config.yaml
dataset: "chords played on synthesised instruments"
encoder_mlp_ratio: 4
encoder_drop_path: 0.1
encoder_patch_size: [4, 4]
decoder_positions: "learned"
final_lr_fraction: 0.01
Rows from block 2 of the text decoder of a small audio captioner, named by matrix and row number. Rows with one number belong to one neuron. Each number is 128 + 24 x the weight over its row's rms, rounded and kept within 0 to 255. All counts start at 0. Numbers have three digits each.
After each neuron's rows are labels from the 100 texts, of 14976, where the neuron reaches its highest value: "tokens" is the input token at the peak. Only what is clearly more common there than usual is listed. The data: chords played on synthesised instruments. In brackets: how many of the 100, against the usual share in percent.
# fc1: MLP up (decoder.blocks.2.mlp.fc1.weight, 512x256), inputs 0-85
# fc2: MLP down (decoder.blocks.2.mlp.fc2.weight, 256x512, transposed), outputs 0-85

fc1.356:152098117153112133134120136117110166093134094140125118121106135164134132097151179089130124134132085140128143133150145112080091107086144156082091088166170132127142098113136146117132152135120115104174126137197110130118173090125155090135158113100135160144136132
fc2.356:162123102163149199129138134090109133123176090132110131113101104178140109109140146116090140214163150159111187157131121118153124049155121164132104108139129083142122140128087090118082118135113138103146082136127162115121113136110180109124135098109117134078116104
tokens: "r" (100 vs 6.6)

fc1.126:155170104129122121172108153137145171120132124128093121161099121147105139119132082145123118134143123114122138142102119149109133120199108139121111110153099158136147168102119154129119162125067141129130146059127099156119134153092125140149118100083104150083119139
fc2.126:153128125094129128145124124135143089102132112129073103100126104152121147176170122129130114174162123124139183111107150126127105113116105098125161133106166118141143106145166182192138133097155141148137127147115127157095133121112164137167136089107132094122120151
tokens: "-" (100 vs 1.7)

fc1.14:124106135154118125127104153091131126121126135133117151152137104126138129157172139174095166133102128129088152124114099163110107125118121121146117145117100124104126158117127123123145163154078151141129158153119129117108119160103138170169127129126127091152122107
fc2.14:105171096105167157092163156145105127128103147149155101109147095081122123136144132152143106135126125092137174133155100120117130140138078174123118085125096131129147146138128117113138112157124129118137097145118161132101152140167157136139109144121116122114144133
tokens: "-" (100 vs 1.7)

fc1.94:187071162110073126134125130167118147130129153138172162140154145074122101127129121145156129123106112135170154083135140141134151133113106130132118147119063178121143107153119113113153152145160107101172165133102142123129133153107155109116138098121135110103106127
fc2.94:112115167157106143147106133086130108113136138100121137113084096122148110160100120121161141119099120139151138136139158145135193143120127124105133130121109083122131094091137145158169165120123134140139135133107137118113090149098142091111145115114135145111131170
tokens: "t" (100 vs 4.2)

fc1.439:133100110162134120171161104135194123169120128158146156131121129124149102087148090148156145119150132126097102140153115122121130124121131159148128121120137104138116158090135146139123156166170161092122097132155126109122158112109100135104146125130144171120102070
fc2.439:176123136139085086139152108157108074119126159166088101137130068125112127074139106124156127080144101142124091121162155080167163157124131108136148175146130134136148132119129125155159143135118106131129166119151129152114070150119106185139133155126101156172108132
tokens: "d" (99 vs 3.4)

fc1.40:175090132136129132126166141074089128144148118105165138136084104151114119120134123127116110149109116178134113063135116111147112136129077111132102145141094116117069110106115096099127100101123139120144160121130104116125091122106095112127115098135137133129119117
fc2.40:131156103164131132140159148151150135153163124125151093149107116164080160130115156109132098132126126101133111099092119119120098128157096097154132138159125141177107105074107094108120116097118107152113136141104128134156121108139165128176107123124123161082136124
tokens: "k" (94 vs 2.2)

fc1.349:143186090089132177082136125135137124147142097148138135078088137128145082148139156143113117097118130120103116146155128151078124114160161097115135157096078158131100111159140163069141165122094120107133113109183128105144150126122124158123127132101126105093128152
fc2.349:132127165147090085126181158096129119132138090118170145125164111146135133160123117138125143098175132162129134143143107119105121135102173135100117157089112144145146119148131127114102172119104138134089053126161146082140118164116090104164092066100161116076109128
tokens: "r" (100 vs 6.6)

fc1.304:119116165122173101160107155129147138129063103109178168128111105103150145113127133157148134128123076118119119159142093129167169106138119109195133102103115120119124103137152136131137096151141165158166143125147117133109129094152111136133169137133112149112219164
fc2.304:151091112125116094142138155098140171141079135101152167108108110093160130117098131158137136118140163165137133129116136132130165125092122094165138135154133104126124156145137131126106081115173125135156159113158128153101139126091121174081145143121152135125111138
tokens: "d" (100 vs 3.4)

fc1.499:182143125127111128144118079119157128121117089144120182166078137133120121091101109121140095106129125102110154136132158114107134137130141181133151106093130116116106082112150131101125172154118152113145122074171140174129139107135140132119153183159125146142164211
fc2.499:102102105112146130183100154103120209106127113121098109195118132114128140149174106151149121106138144113108124152140136141133163151152146108078168170118106156086128132107125135136123143122089131143106129138124111135170103122121193165126149097102137135094134122
tokens: "f" (100 vs 0.8)

fc1.214:101123123130139168151131145116136137132150115108120090129123111142122119101183132134174106146155109114099122095095119139108147107166114091175077170105116162081150149134124167109133151098107150128131173125166137134116108134120207160147185141139115126138104134
fc2.214:089132141092152097140128192139140102107120122137127123124152139170141124125121125101112084174118104138133143121159122140111135124114104109146098109079142136143089079137157154145151132127102116130156130145131150096129134161097082136137119089104103157124116146
tokens: "-" (100 vs 1.7)

fc1.342:102133087113139151145126132156136122127124158125139116113115147153155131097099198175095136143079119170117107124106150129134109109100108119143105083130133087123097115106105155118165126131167123141176138114132151060119117152130126134121134124142143092157129131
fc2.342:106149104122097105146159116190089101146124147126118144114115104097149116131166105123093164118113126151126151122149098120139128105120129103179153162150140123087127163125096137113139085129131109106147156124122135091117153159140100167094088130103133126182129125
tokens: "t" (100 vs 4.2)

fc1.451:099086135131141145121116125115119149120116098153129119111063123110081120123142121109148094100192119081106105074139151174080137139105123129151121117167105171141120124145105109129147121173129120126102113114144123130146123125127129124156132093149110117112164104
fc2.451:134118132124163138130136135114121161142139146101123107143119101106116154167117130114148109137140120139073128133115085123128118127126131203126095139138124108105132129127121112069130071153149149139155141174152104145120131143158106088156135133087126130121133065
tokens: "m" (92 vs 3.8)

fc1.93:149100114083174148148106131130090138062150115144149119140126132112072107094127151117125112095142111147131149135111165076149146147089143164108122115139111088153120152129119135092127103126111117119110141154161113103129116157161112113135090135122163162142116176
fc2.93:148138123087111124165140091142034091126126142136168152122139057130089140147133129167108134106107111169114135115142120138129181068173147137106109127136123165155150106130130140106108115158142115104174148098140106163144162130143130094133147116148170125158116126
tokens: "n" (60 vs 5); "t" (34 vs 4.2)

fc1.71:158130112134143084115132138122138131135142126128138166124133165121126096130127109136099131102125138101111116090143158151147133104125117127157105126182081124150139118080156110110118127128132127131185174110118138115141096133118163105118134152134097135087108105
fc2.71:136176147195109105095148138116112119117148102129136097156140162096096129161129159099113147127114127095127112111118143103096145131153107105144128142167115095183092132100100127137123126078090122138115108139115114162152107113117135121132096106106159143137132116
tokens: "k" (100 vs 2.2)

fc1.483:099147162145112140097130113139116136131138149142162166094117146148089144153125129127117125135131141123168125097130137101121137109131144108147132154161141127156139125128135134102054148108097137121125113137143119098123144154173151130119158075117145111144131145
fc2.483:120135084144107127111107117157145129104114192126134143093118155115136148100171138128076117135115156170151137081144186084095145139205127136163160131120131157102166174120143122167142126131135110145182146150099117090123089127084111108145153131161114103087114116
tokens: "e" (53 vs 7.7); "b" (47 vs 1.6)

fc1.122:078155134086152134135087131123134092166131144139115155074106085145113171158098179083104138095122115134142101129132186123119120137128129115079098118131137185132117145084151087086119098064131137083147150130187140159106146157131128106149144139119122125152091121
fc2.122:109132141134175070158075110111121109097115101130157119130154097102130157112093158146123171114118128141078134101156138124124139187147132100126146153135132090106100074098094114140134099084125117086118103096117112140106138114106119121156137126144089079139128167
tokens: " " (64 vs 12.6); "m" (36 vs 3.8)

fc1.326:104114116144155133150097131131131130162122174151105119118167172152129105139122144071169183074113144163131144111104123127116175094112131144121101147121096123136138095133105142123135131096118178133130120174134120120158151110114187093127119098101128105155074097
fc2.326:147127132125156154143113123125120137153106106123139112102167157146072127150179124120098143099141137145116106149138088146096144097082144115167109144157142176155154124118137122140161154107138119176102142167097155138135106135125158142155145128163152091145136111
tokens: "m" (100 vs 3.8)

fc1.305:169142094135119112103147133139121135118139157137145086152148110107127130131117140075119139165086127094150092160143132101164134111155102124136130098132148170134100118117168128132097126091132111135139143139152112129146146133102124136106149119057106186153110193
fc2.305:137176114134147131109123112134116114154128145131118112113119139106144143134137153144124133152144132176127128147167157091135104102167145110145138108132118140178120124137126124131146120117092159105110185132155095111161130104133094123119145112062084168156140197
tokens: "q" (100 vs 0.6)

fc1.277:144141139140097152100129095086100111082168152128103136090137131167135106119135138147163164123110138096139119070166079138114102114137130108127093148127092133113165134154128112100087152141119127128117134118121155134129126076158118132168155121173120123152147102
fc2.277:151130152084136117141147144150141141142108170141139130111123147130094141115126133144186137145131123101130147124140140139147100080124130146147111093136119104112142161124166148152104110129101120098116136124107082087114139115130061159106093105095130150099162141
tokens: "m" (100 vs 3.8)

fc1.135:137109147112136132145080120091197080127101122090114139136165141100147098121121150118115122143100096103089131169117146128122134156142160148134101099121098131146101166131105152138139138102126143148113143112134122126091152111167129099078116134144160087121133125
fc2.135:162126128098119121077136152081152079115093132127140134122129148148118130125099139154136116180157158121117162137136140144126171129140099105126108138110137111107143109106155089194161114165118129145131143120145133123144116215120149122126149125106115141131165156
tokens: "n" (100 vs 5)

fc1.28:138190133171106126110097085108160165120142102115138107136114128103083112162136175133092149130140105124092113138128145126148135131126080130136157120125168111139093143102099127127067128114120126122178136154127133159136154174131106119121138115175144143110141133
fc2.28:140118152209174137098119102097089136125125110116151150127133148104158115144137122134117156144147117102106094099138146100105118134136109145166161151124152131141147115109089110140117150137094114135114093172103175129158139175144135096114154127148133126123147131
tokens: "w" (100 vs 1.4)

fc1.23:147172100138112160118142122122134130089068103142135118101081113139151138153131183126099169155152144133143141089124125123132107153153099139152146153169142117113110113125135160120158161170120125065116109105123095161099110152166094122140135169141114115110168160
fc2.23:118167109143113140129112126112077103134102112172165140149099136103132130138128134101151107136129172143186110074129091118142087140132131171101113123148151137107086140139098114152114153151119154089138143139132098148153141156139095101138153144142145099107124154
tokens: "p" (100 vs 2.7)

fc1.480:189135123127158157128141161141124133179143107085142119107117127175133143119119126104097152113135119120158140172122092102137107132117139140153161126148118051151148122115115111107132099155136106126156180138109139138132116114119113085112116126108095141140112139
fc2.480:188162145127158121154140142147107180180116085111166159127112115135140135153140154105111122123099119122190130162139142127154121121130154111140125127145156103132157112123095158105124099163102099132139185126098092141112091110107107094163145131161101123113116147
tokens: "d" (100 vs 3.4)

fc1.488:104158151168150118131157143133115127118127131098105131126128123113140125137145119138167115149109136099137152139140152135132140113140106078140077130080098079120133126099119164125155136116113141118145132121120153133146094145129149119147172154112174156137126136
fc2.488:114112148112133127152166160085096149109128128127127127102111092095176150109189119135177109146159121107124137101124130140107114108141131091133116137127150089060169141145096142168151117095105128120128126112158153149125126118102107134117109080136100118155106135
tokens: "f" (100 vs 0.8)

fc1.377:098125143136146127123131113087157118129099132138128130183135126113135116127170148105141125141133128152096144141124114137138143108105113125145181091105105167098123105147132098109133130109119173101103175157082093131163138133140129095115104132106123148075158108
fc2.377:128145138134120160125112072162135144152158153118112139123117148122165109156139129146126111079096097126154152154136143124099083144154113144159167154117121105150108096133139126124127159124118162168106131142091142136136126168127135139102152133161075117114155076
tokens: "k" (100 vs 2.2)

fc1.112:117153129133116146183122149161103125131152115095117146116173141157157176111143131132135125136095148120134142128118141152104094154094117139173095073115113125165159157121148104118143129112132154143146159109103182091156141112116117149142158087120151092146137161
fc2.112:152125127105138139137145140158084114119150112115131142091124110166139136146177115169158105160135131161194103108145103150113146128140095112097103101104108093156118129117121147168127127109157134147121086133144116119121089149122083131111114125132156102129108117
tokens: "e" (100 vs 7.7)

fc1.318:166097124139159122132141116109145080142127154123097121161145077114096160090105111119133145122144125127113102117144110072107136106124152151108091114125136147164192119099135108134152103126152154130142136114155157096106134120116082125132100087131146129129149164
fc2.318:152145137094155122135124111102085134113102105144099072162165117115143126171122134106131137131119099128144081120117109124161053127125160163114122123108127120109169134151118099135139083117102139160166134116172116131152124146195109083099151129117158145139141105
tokens: "n" (100 vs 5)

fc1.44:143124111132159135139125137132117125134140166086118139092108129107157091124100151168111114109106111162110149129093130102117110093073142126112124126133127112102079123121110131118109096140160073147141165110143158080105146159123126083143135132102130101144147132
fc2.44:081133099101118144149143120171110102162109147116138149117153075139154128147141078136104122146133159154105148165125101085143121121126134104141135099166142127140105109159082138116135109132097108144150164129138164121148157138105094141126133118106082099133130094
tokens: "t" (100 vs 4.2)

fc1.408:133148165108114120123152180109150152150169176156138126132106158095165135111129144132109124158096110127103146101105203177137127143142100127102090150149119170161140128099118143145141160143122122107094079151142142179131087130112131104144118157087153109144149131
fc2.408:141088121118121131126144101107129152142123137156117179128098122175118116088058138125083115110141153147143133136129144155152139099124128137126092153099097153141126122106136165169130148144059128068091122116169148127126130115144111106138149187107166129118133170
tokens: "f" (100 vs 0.8)

fc1.430:136164094113089098130121115170123168162139112109151131133137135131129090134127150116163085121140126150133137125087175104143113146134160150140122107080130097181127120101131085191116162167118101058109153106114107115109112105159170099131135115132105148133132157
fc2.430:089094094151143142081160115115123129145087061124101132109137129109119138111126156115146111104136142120164147059122107127145143117133122143144110118096133119153121160098133125147107093087145120113122116152131171095134092109153189149131134140159131170091140155
tokens: "f" (56 vs 0.8); "k" (26 vs 2.2); "<end>" (18 vs 1.7)

fc1.180:127074135152147131160106156160102154128117145108179123110132122137120126147108172153153149174130142127104130106155136106123140135126130103124111082145112132158140170092156096125156078123135116147120149116134142135137146104140111103095085121108130120124106134
fc2.180:158116111163186110165109123115101154147095098146113151131155123118114143053120126136103134133096099136102121090158141141135083110125180088115130120116125123098117152104113131125122091132126113118126134108133171110146096162097144167136139140111171106117104124
tokens: "b" (58 vs 1.6)

fc1.369:138145134084120140137149154108119139143163147171148110141137156123148133113159164135116129121102145170152153100134156141182144155165114150124080152130121162145127155114145133131161165178123113070131023141131113121119164117141116095172095152136161061168123137
fc2.369:144113130123119130106134154126138164116137133132157161113110120154149114090067131137079116109126139123169175106122149139113126116096149161121102166169134180143110137151132099181126140138133134077082096149155134118153136147150127099154138114122156142149129154
tokens: "f" (100 vs 0.8)

fc1.464:126096140101147133117102120114148141104146121149153139103134122144150093096102121135137135147126113172110152153142164105138118172148099088171154106119147157104076137115135112092153124164174121159150125140114140169098113125125146125127133146138145140110107166
fc2.464:132140147147182160183110149134140145078117112145137111116127128155094127157111117123124143119105105118145148145133135122115092124127098109145148134076136095135133166147153129118130156098135094119113108129056152155099114107144069117133125127138135136122116135
tokens: "p" (100 vs 2.7)

fc1.241:102113166098153105117082138090181118100121109125138157134102108097089131138088119176132080122099127163121107144140130128091135134111100158098129101094123130148146139125133122068097145083140157146124127101117187124109163124153105128122151138153120134132089100
fc2.241:158160084126143102155127189103071154112131095124147161145132123132177164129137153100113143079160121135128122101132109153159130123155135132128122071145119128101087136102120118083148086151119087159142117136137162107094135114136105152199171127132120112120132101
tokens: "m" (100 vs 3.8)

fc1.206:140129089123114108072140152153119122137137159131159103146107100151122141132132109103132146162128118110105120145135130150154139099160135122127109110107161171154128122102156118120084144087134111133119129150144118148162144128090135148095152131095102172165122173
fc2.206:147145089122116132110137131176115120142134142130164094121099165082164165113138167127110142164152122126126096175180159091131135086148146113140172112103126167143133111156113126120139126103117151115098161141136115120134149130109097135110174144062111152143128171
tokens: "q" (100 vs 0.6)

fc1.211:138128116121067106098136154105109098114114131125124092199130105116130109087143130137160146134115114175110122121138156139112084137100104151106125094135101132094089139134101098094143111138131137150116181098115118102113158142093098108151117127143154143173124148
fc2.211:177132142075106141109107112150136077101098089115160111169128127102110108128138132114116121118140119083178126110112135064102090167135152115203108055135149135129110138109106121143151108160149096166123156119107118163131135175126111144114121139160168147121132148
tokens: " " (100 vs 12.6)

fc1.123:124105098100133153104097093121147151099128179091131173153135148153151113126093118143104107143143120128124113111149164125129073153121104111138145111116118102101161133141133110136145138172159099129118136115079147095142156110134116107189097163135148151120118106
fc2.123:154104128098137173147130160144163149115095144105106130098153143141131095164096143077124099111152094120114110116140171160133106131111149157125128180133146102115083150156117133081116115139157107152118114165142111099131154100081133151099075112101126141144110122
tokens: "b" (100 vs 1.6)

fc1.65:192091166157148120154109179095166072098173143121135111119106124125119142134107111108121145132117123141104108089109144124155114121149092136131106128159106107173153146094143128097126133078153130115125160164083169124152108098074148149119130095124111156113100122
fc2.65:177154121119126105107128174124126152140146084124151133127133136126103157125099142130125121125106125137126153072083159129133091124157104142136100143186121149142083133066133093134140101138140080150102114135086123150149123126123163140149122159137132168091132094
tokens: "k" (100 vs 2.2)

fc1.418:065124124163128124125129132088130110167126127106174107150151167159151112116139136099153166112140080168132170131117159148137147097079081154109152141108118184132118110150104127102133151119131166108117152115113117102136169145151191117104081125102135126110142115
fc2.418:121161129101122129112111108116140155170128133114154136142156141152124109104135091078116117121120070115109179150088154143153082119104113136102081109122141159131114080118132090102120138129119133131125137097131120098108131140073189113103170133118108132152181118
tokens: "k" (100 vs 2.2)

fc1.202:154123131151140149128126149122118132168088154137166127117186130098131112108158120150110125092120092107161130112126141124161115106120096117101066124133117122150118126135134087093103147115123132149153077116126185170189123145150131101097158123097170132124101113
fc2.202:111128175141152150144144175120183135122128188127133119146151137141093122117119138149175118091139122096164135116132129124105113092130126100154110106111108175141126106106160113103064146133114138133128083104106179136144099129132151108100131137102165141127159136
tokens: "m" (100 vs 3.8)

fc1.271:100119155129135100125158107127129175088132141150140132164112131098128171134126153085132124137156109133093110135131141130111091119127126138128121135141107106100116116141128124111140108131143111139166099129147148102118127086142102146107147110172121122126152158
fc2.271:138095123144142114117122111093088129130144093132130148106060145134118072103126125102131092116112131131108086117123172138156132084119124132145166144121115091132144121172100116126126132159135123126152116158141161158112125126125143108131146157164102149082157136
tokens: "n" (99 vs 5)

fc1.413:177155098175113187088131141118147149092129118110114103119143172159132148115110131124130157136167125154107156168146130143104113116119120133121102096142146096151116093098107125108147162111113148095124099134185105156129146123068161120134118126111157145074122120
fc2.413:208128115132147152102148186088153134115175135134142137122127134158159160115138113139126141179152126108172128138124119118117119051142116135111107098150105077141122131114115118111124160127069140125174124138117146150137140149137139102155149117154131136075102138
tokens: "r" (100 vs 6.6)

fc1.204:092134146113084118091139145113113164111150108152083089090133132086122142108124134143098125165097117137131141147154141143192139113097122103135134121144092127142160080140143114133099099115146158144078088116132101128151142146142100105107087147126095135121112117
fc2.204:129122145150129072143120112148154115128158130090140090115115077164157148125146126112108134165166130160154113123150076118042145138132120142080098180134122145118131155143165134127140125151135059156154153113168114121159162133119116098097172155099134155131124082
tokens: "d" (75 vs 3.4); "m" (25 vs 3.8)

fc1.109:153084144144132152125140114117096119140116141127134070178170107117135158129104133158145129127142163147108117148115137068126140168178141139157117145141085131175096113093163159158132134109148153122132142179108169120138115088112153145113147156126146117141123075
fc2.109:147107097121116164122116175107147090100142112101119145134111126125148123128148100134134128072195121090124163157147102120125106102148132120146135107136154135131158127094131135107134118140131143154151091161129127159139123143147114110124136128128121103166150110
tokens: "r" (100 vs 6.6)

fc1.0:124103151087119108120165158082128118149107144114137126130119145115129129126122138157120129108091051138146106130077143116151152084177149159156143102149141124121114101091192109098108150146142132105103140131129102118099148098130141132144172127152149146092159117
fc2.0:147128166105137143132142126131120089183127163114133126089159125151110135134135111083119111128111123122145171112135106081192147162095117150109138113128107118121158194120118114198123091110138127158141148136153129105136136182114113120112146177077127147175131139
tokens: "k" (37 vs 2.2)

fc1.169:103092069146112105109119099127130156101123131133125137120075149095126149138122119157093133123169167156152135132139133107151124124111117158102097095148076151140147092115118114141110110161115128135150128110148134097122126140086143103123168136100162142130133101
fc2.169:140092088129111131131152130158154145150112108133132122101174137113189171127126110127093150099097135144119182131098116129121139153083097154109157051131113143072147130079112109142115151123124102128140113130144130124120150133104138107152133106147128148179134095
tokens: " " (100 vs 12.6)

fc1.393:126133140106117147123132189134114111098158141164092133125132142144135095130124150162141118135145083146172158101105106098138131117107087138148150098086166133155106133124138094076135088168131112099110083166167083156147138155115137124109104129078147142151158166
fc2.393:120096128143101143151140141112161096138090078129111129128110141147106118120156124130111104104075117109117112163130139129132167107083124137151140172123114115152090127139147114100141108116137115113160148093108147127122130124115123109090141100128093093151135148
tokens: "e" (52 vs 7.7); "b" (32 vs 1.6); "p" (9 vs 2.7)

fc1.352:123077116048085091147124117178131146145136134144068108106124125108175129107119088131131142148105126111118118161145095149155138102100146133110164124113124104102091102155149106107125106155135128107084128139132117101143171098116101091147076131168128137161146104
fc2.352:163130120119145097133133112117140158137133126115167113107154130146103164099120128157102106163152115190135147109119127162126102157121148148147148161156126129101151120124132137125101117177135142102151130113160113130158132118122116116072140149161108146149153102
tokens: "d" (100 vs 3.4)

fc1.137:141144139088124119118112097120126116150133144127167121134109100122160166129115105128084156105181172104137128125152159109117074153122147104086119116143123132163137092117124050106171084119142118065158138132116130116154121130126152143104140100113154124157112125
fc2.137:110084137101098126151078101138133105162109142104147161083113096160174147115113143099129148113159128122121106132137119128123114170121139109150131148133171141095124091133130102099135139131104090090158138103119130152129117085140135167160128151146151141169147116
tokens: " " (100 vs 12.6)

fc1.140:068150097152140154192147155125112159118137120112111129143118143087100153135126112138133139130139139154094178163143138114121124137110172103097135150140123096155175130105160163123133140130137128111080120141166098078141103129167111129181123122122124148126113135
fc2.140:121128153130124165085082144122157140120079106143129143161138125173133110103133091132130109186143159122091105129158138108110134157109171099124125118118099133121109120118163139109123094129129170160145134182138152096144129152150148128159133166138132108088110112
tokens: "-" (71 vs 1.7); "f" (16 vs 0.8); "u" (13 vs 2.3)

fc1.43:097099131184124139122123113134172140099112154156129133156098161126131122088152148145151120115122189130111141140125147122165096158147134202108093109114100093127105106149110145136122086142121121118114094116126082180121112127162134131119178137131144107113143106
fc2.43:114111151181135176132130167158109155108078147129167128141110130143098121145094173137152124133137155128125171123168100099152125175150140155118097140080081100117103130156138121101113122131054120166107111146128111181107119144152129174166141108140119103130119147
tokens: "e" (100 vs 7.7)

fc1.397:129121101137140133130146167136117139130156130152106154124182130100126182117141136086156110147131102138114119149149119140137118148141114122176130105086135129126136111174080098124133147113104088145123115168154104127129141117110083102117140127110132125100095142
fc2.397:102122154135153109098095129128119155108131092189096161096163141091071140144118122142153138127131111122109139139150086125126140094106169142172087136136145113145113109145115103120137126130164107089118140120183112139127103157110136113094117114118153133107093126
tokens: "f" (67 vs 0.8); "d" (33 vs 3.4)

fc1.509:100100111115108084078150150133114173143134146126125123152100091125178116133141120106142085124144141170122115116168130102164122072141157149156100127086118140100111117106117092125150141138128145102100182159126113102115111162126157107101114163115100162139140134
fc2.509:114119119118127085128076121139122159158159122120118120164157123151140112132087092119117096115085120149119129147102134130145130162123130106142119127160087127123082095119151124167123148130150086149144120104100128117129124104113134148110115135146063124131083096
tokens: "q" (100 vs 0.6)

fc1.195:169094124179101093195144128126189107139113149152141157160118122110156091079119085161171123126114135104148080146149105095115082125125121135154131116155119112124077168077138155140126160169156129096127120137144116112149131129105103129111154121109146155139102068
fc2.195:155142129165115072136180095114148110125128121165101181143112113156115140119139099142143151109154137148136124163123121088141163144103142107141142138134162122098138126122101150188128132088096144118134139113143160136153089158114162126080137106120094155139110113
tokens: "f" (51 vs 0.8); "d" (49 vs 3.4)

fc1.13:130149123153155141167134165138115133114133122135098071167117103115120180115151087157120083178135119129109151118114114151111113096140104057148106138112098097118117105121093169110161113122114125136107120119136145132079115155138171142112172145104155124120106131
fc2.13:139135124139135165143101140110127124109126117098112157105081089105120127179146125140182105157137117088140106123094159154101136122090089135126121114159131140109113104156118150199140151109153133120139133145114155158094126120130095106168123088117103108130128174
tokens: "-" (100 vs 1.7)

fc1.497:157107145165097114153147154131107125105146083110130117106135133118150116124128125113159149123125132161176115083137131129169102121128080097165131124128078108154110129088158125107121123094152138137166163108120144142129105103080115128148123120092162149107145111
fc2.497:143148123145080125114154161108091127121178095141156083115122144110122093150138134144112130112096163143130143092081152113131139142146081102159113095160116139150110145116122131120122113086124116133142096146082131169183120107129156115153061120142103140124107129
tokens: "e" (81 vs 7.7); "k" (19 vs 2.2)

fc1.90:149169141129141108128121124101169115129101167081160109169157116114095112125112125117155157149107104116127125134085109126106119118182136106111101141114158106128131144152168124096088121128131090120105127132137149116171118139094123119110122112096129093130115121
fc2.90:201095106166119152130114111156173076141120169083117155106128095159144107148125195136130112139140096108126108066114122126132092146158150092122124100163122139121134135142129099153133098136087135120130128166102096091128133143073100107136140171139149085140162150
tokens: "-" (94 vs 1.7)

fc1.227:148166131115099152088106135128120133132149129098177100120093095142145160096137102081146105129115154121150108163132137123162117092166084152129120121123169155135118111130129130109114122082120146148180115145138147117144160138122101157109144179124109151151140165
fc2.227:170104083126138137122139138142119099144133140139176116101126152080143105142134133166118117180131112189090135150170163152130078111139170135160165117150140128132135110189149104127121122117090147114090143160169108104133129135157089099138188115096088154132126163
tokens: "q" (100 vs 0.6)

fc1.129:093157133132134135124129171121123137088092151133148082127107117107123145093178153098114117163119118118106103078125120100123164157143106142132130141066181070133072168138124176100102093112121112115149157108126104121130091106152088143158138115165143142134146129
fc2.129:132141146126102180116171123111125129143160193152180147155111089141080104150169101113110135109151154138119147141128119149139112146153075165136116099150127084142094100118140135108125105201104147126132126156139162165144128158108101130093101133131188148105110090
tokens: " " (100 vs 12.6)

fc1.496:134141134103117131079111074123130118163124124139141123184137112134137144110102165169140158115180096107083084115091102175136144120109099128141111136179130141124156171179128086152136159083128135093134117077133132121132142116130101141145133120114155169140145075
fc2.496:112110109112140105130143171148124118127103128116132138182131108096137162116130068056112105116162123106110144118094150141149127102134123127108082123127112129129104129127172114137149090175173157119112100097140140148182132094121138105123114160114100128156107119
tokens: "d" (60 vs 3.4); "c" (40 vs 1.9)

fc1.262:097132131122140120185090110103101119111150106184107104134130112120107159152148118119133130124067146134107124096101156086141094130124098125152189146121107119139139151117123144096135153125161133157169138144092102153136147160141152108162168162137111121113151079
fc2.262:088102116115120141150145122106133153129139132122121158092137146081128125114113129092167161086126137159166133142100127100162114134131148110133138156150122139109158113098119127127130071115147094103121117153144150117138096154125141121177143070185124101162108118
tokens: "w" (100 vs 1.4)

fc1.166:109114162139132089118128099116134096141161125138154170126136130160124111158134110112145104125116179132135110163158115099147098101138126136125095127091091072132148143154152145113125124122114159164089119131102137146151149126123138142107095125153087143132123157
fc2.166:119150110133131172138163102136084118106115093141146116111138142096093114081122128146120132100125138097105072147164129125094107132125113166150122123137127116138133169139151104098168077124121154072125138120098153153143111146108149138105090122106122150152112105
tokens: " " (100 vs 12.6)